Weights of a small model that answers yes/no questions on an image's attributes: encoder patch size [4, 4], 5300 steps.
Rows from block 6 of the image encoder of a small model that answers yes/no questions on an image's attributes, named by matrix and row number. Rows with one number belong to one neuron. Each number is 128 + 32 x the weight over its row's rms, rounded and kept within 0 to 255. All counts start at 0.
Before each neuron's rows are labels from the 100 images, of 14976, where the neuron reaches its largest size: "top examples" is what is common among them. Only what is clearly more common there than usual is listed. The data: patchworks of several textures.
# gate: MLP gate (encoder.blocks.6.mlp.gate.weight, 256x128), inputs 43-85
# fc1: MLP up (encoder.blocks.6.mlp.fc1.weight, 256x128), inputs 43-85
# fc2: MLP down (encoder.blocks.6.mlp.fc2.weight, 128x256, transposed), outputs 43-85

top examples: teal
gate.196 [136 170 193 157 140 167 178 119  69 120 114 195 134 141 144 129  89 120 140 157 215 159 172 112  74 114  79 107 111 138  91 131 149 139  62 129  77 129 106  82 154 118  72]
fc1.196 [189 164  70 140  78 156 120  63 115 130 136  77 103 105 139 131 187 115 105  93 148  97 137 144 120 226 117 170  91  95 159 116 143 121 126 130 141 126 142 122 171 123 112]
fc2.196 [148 122 144  97 116 141 139  98  79 147  96 121 116 100  86  83 134 148 116 109 141 148 122 168 110 141 169 105  94 131  89 164 151 204  79 125 114 170  70  63 162 176 165]

top examples: teal
gate.95 [141 164 158 151 132 165 103 147 102 103 129 134 126 163 147 146 164  62 158 134  72 135 157 120 103 131 101  78 103 116  72 124 147 132 168 175  97 160  79 145 149 100  87]
fc1.95 [114 176 131 115 194 107 139 133  77 178 112 126 127 106 117 122 111  94 223 136  98 133 156 149  94  98 173 112 201 115 114 115 144 126 124 138 133  97 129 111 107 121 114]
fc2.95 [ 81 118  81 139 113 145  77 149 152 200  91 161 136 205 138 138 106 103 147 160 195 109 109 107 141 146 147 177 161 107 107 129  83  65 134  80 102 148 103 111  77 186 111]

top examples: teal
gate.79 [155 154  99  92 113 136 126  90 103 139 152 120 121 109 150 180 153 103 214 157 127  83  82 122 154 114 111  91 152 141  70  83 149 138  84 117 108  85  84 159 163 148 178]
fc1.79 [ 59  78 128 137  81 116 154 175 159 125 162 139  78 137  94 115 155 120 115 119  95 191 142 157 171 172 156  85 112 160 168 133 127 132  89 100 178  95 151 115 167 111 132]
fc2.79 [242 122 134 106 164  86 172  43 141  77 108  76 121 107 145 137 148 129 109 126 167 139 105  90  82 115  97 128  95 155  94 135 169 202  89 139  94 146  68 139 145 104 198]

top examples: orange; teal
gate.213 [129 118 168 121  94  77  80 179 117 108 154 183  56 146 105 104 181  91  93 151 180 130 142  99  96 121 154 131 139 151 108 152  97 139 119  76  95  91 130 109  81 125 190]
fc1.213 [106 119 153 116 137 149 121 105 115 136 214 129  36 138 124 123 116  87  88 132 185 136  88 205  68 117 131  99 112 144 109 176 138 114 147  99 156 102 100 141 131 145 176]
fc2.213 [129 153 102 139 121 108 149 129 143 166 155  90 193 124 183 198 122 122 195 110 142  82 129  96 179 106 105 121 118 115 134 113 152 143 142 207 138 118 108 156 112   2 136]

top examples: teal; brown
gate.102 [135 150  82 196 115 102 175 158 124 169 118 142 108 127 169 146  40 156 117 150 191  81  51 136 122 116 171 117 123 128 137 139 152 132 149 128 130 174 129  75 156  64 117]
fc1.102 [109 114 110 132 219 178  75  46 179 156  66 115 127 184 101 108 136 154 141 127  99 180 143 126 114 130 148  85 122 111 136 166 151 160  71 155 139 107 113 121 135 136  99]
fc2.102 [150 139  96 150 133 151 132 194  75 110 146 100  94 114 103 136 127 105 173 105 122  83 126 116 132 151 107 158 131 124 130 110 105 108 137 180 140 105 112 153 126 161 160]

top examples: orange
gate.96 [162 112 111 150 121 174 165  71 151 137 136  99 134 120 155  70  87  96 117 142 133 115 140 118 149 195 122 126 170 166 132  82  92 147 141 111 139 112 110 135 136 140 165]
fc1.96 [120 132 156 114 135 136  85 151 114 152 105  88 117 120 116 156 155 121 117  86 178 157 109 156  67  71 184  91 123 125  76 127 114 132  66 133 119 135 146 113  88 105 121]
fc2.96 [109 117 143 120 153 140 140 180 155 139 143 144 113 109 145 127 139 157  53 143  95  94 107 141 121 156 134 119 130  84 136  97 148 117 144  13 123 156 164  92 105 154 166]

top examples: orange; brown
gate.133 [ 76 149 148 119  91 132 101  22 158 129 150 160  86  93  94  36 171 135 108 116 200 123 130 129 114 156 146 188  58 138 170 135 155 100 110 136 137 131 104 164  96  72 120]
fc1.133 [130 118 104 149 113 155 127 137 115 177 108  72 118 101  62  56 153  93  96 181 187 153  91 135 157 143 142 133  93 150 154 125 108  96 164 104 182 107 196 104  98 132 170]
fc2.133 [146 146  58 137 158  99 132 148 128  73 173 156 139 129 148 138 102 117 118 132 152 111 147 149  92 137 120 149 142 134 132 149 188 167 107 117 132 120  95 159 152  75 187]

top examples: blue; purple
gate.148 [107 107  90 132 119 132 106  78 115  99 157 117 118 150 118 125 141 119 100 142 116 146  91 111 109 211 126 159  58 139 176 180 146 121 105 175 119 149 101 103 136 140  84]
fc1.148 [148 151 137  99 111  56 142 163  90 130 139 105 169 131 169 173 148  65 168 109 182 182 140 138 181 127 110 163 166 157 141  82 180  90 106 102  97 100  83 192 116 101 126]
fc2.148 [138 120 127 163 180 179 134 161 125 188 160 190  76 111 153  70 200 158 166 141 103  55 100 184 164 150 112 102 111 102  95 109 184 132 191 113 116 143 115 128  89 128 144]

top examples: blue; red
gate.203 [149  87  84 149 105 167 140  63 113 123  94 121 135 168  86 109 109 147 185 123 125 207  95 152 106 111 141 124 196 147 131 104 143 173 182  84 120 121 126 140 118 124 156]
fc1.203 [163 139  49 110 140 132 122  96 126 110 201 127  94 119  72  89 120 165 155  99 131 123 149 125 116  93 164 148 151  98 140 183  78 121 171 141 139 174 163 169 128 147 158]
fc2.203 [133 169 139 125  81  64 108  80  65 117 103 175 118 109 140 173 203 118 117 139 108 114 117 115  89 157  62  78  90 112 147 131  96  79  27 147  78 118 126 133  68  73 128]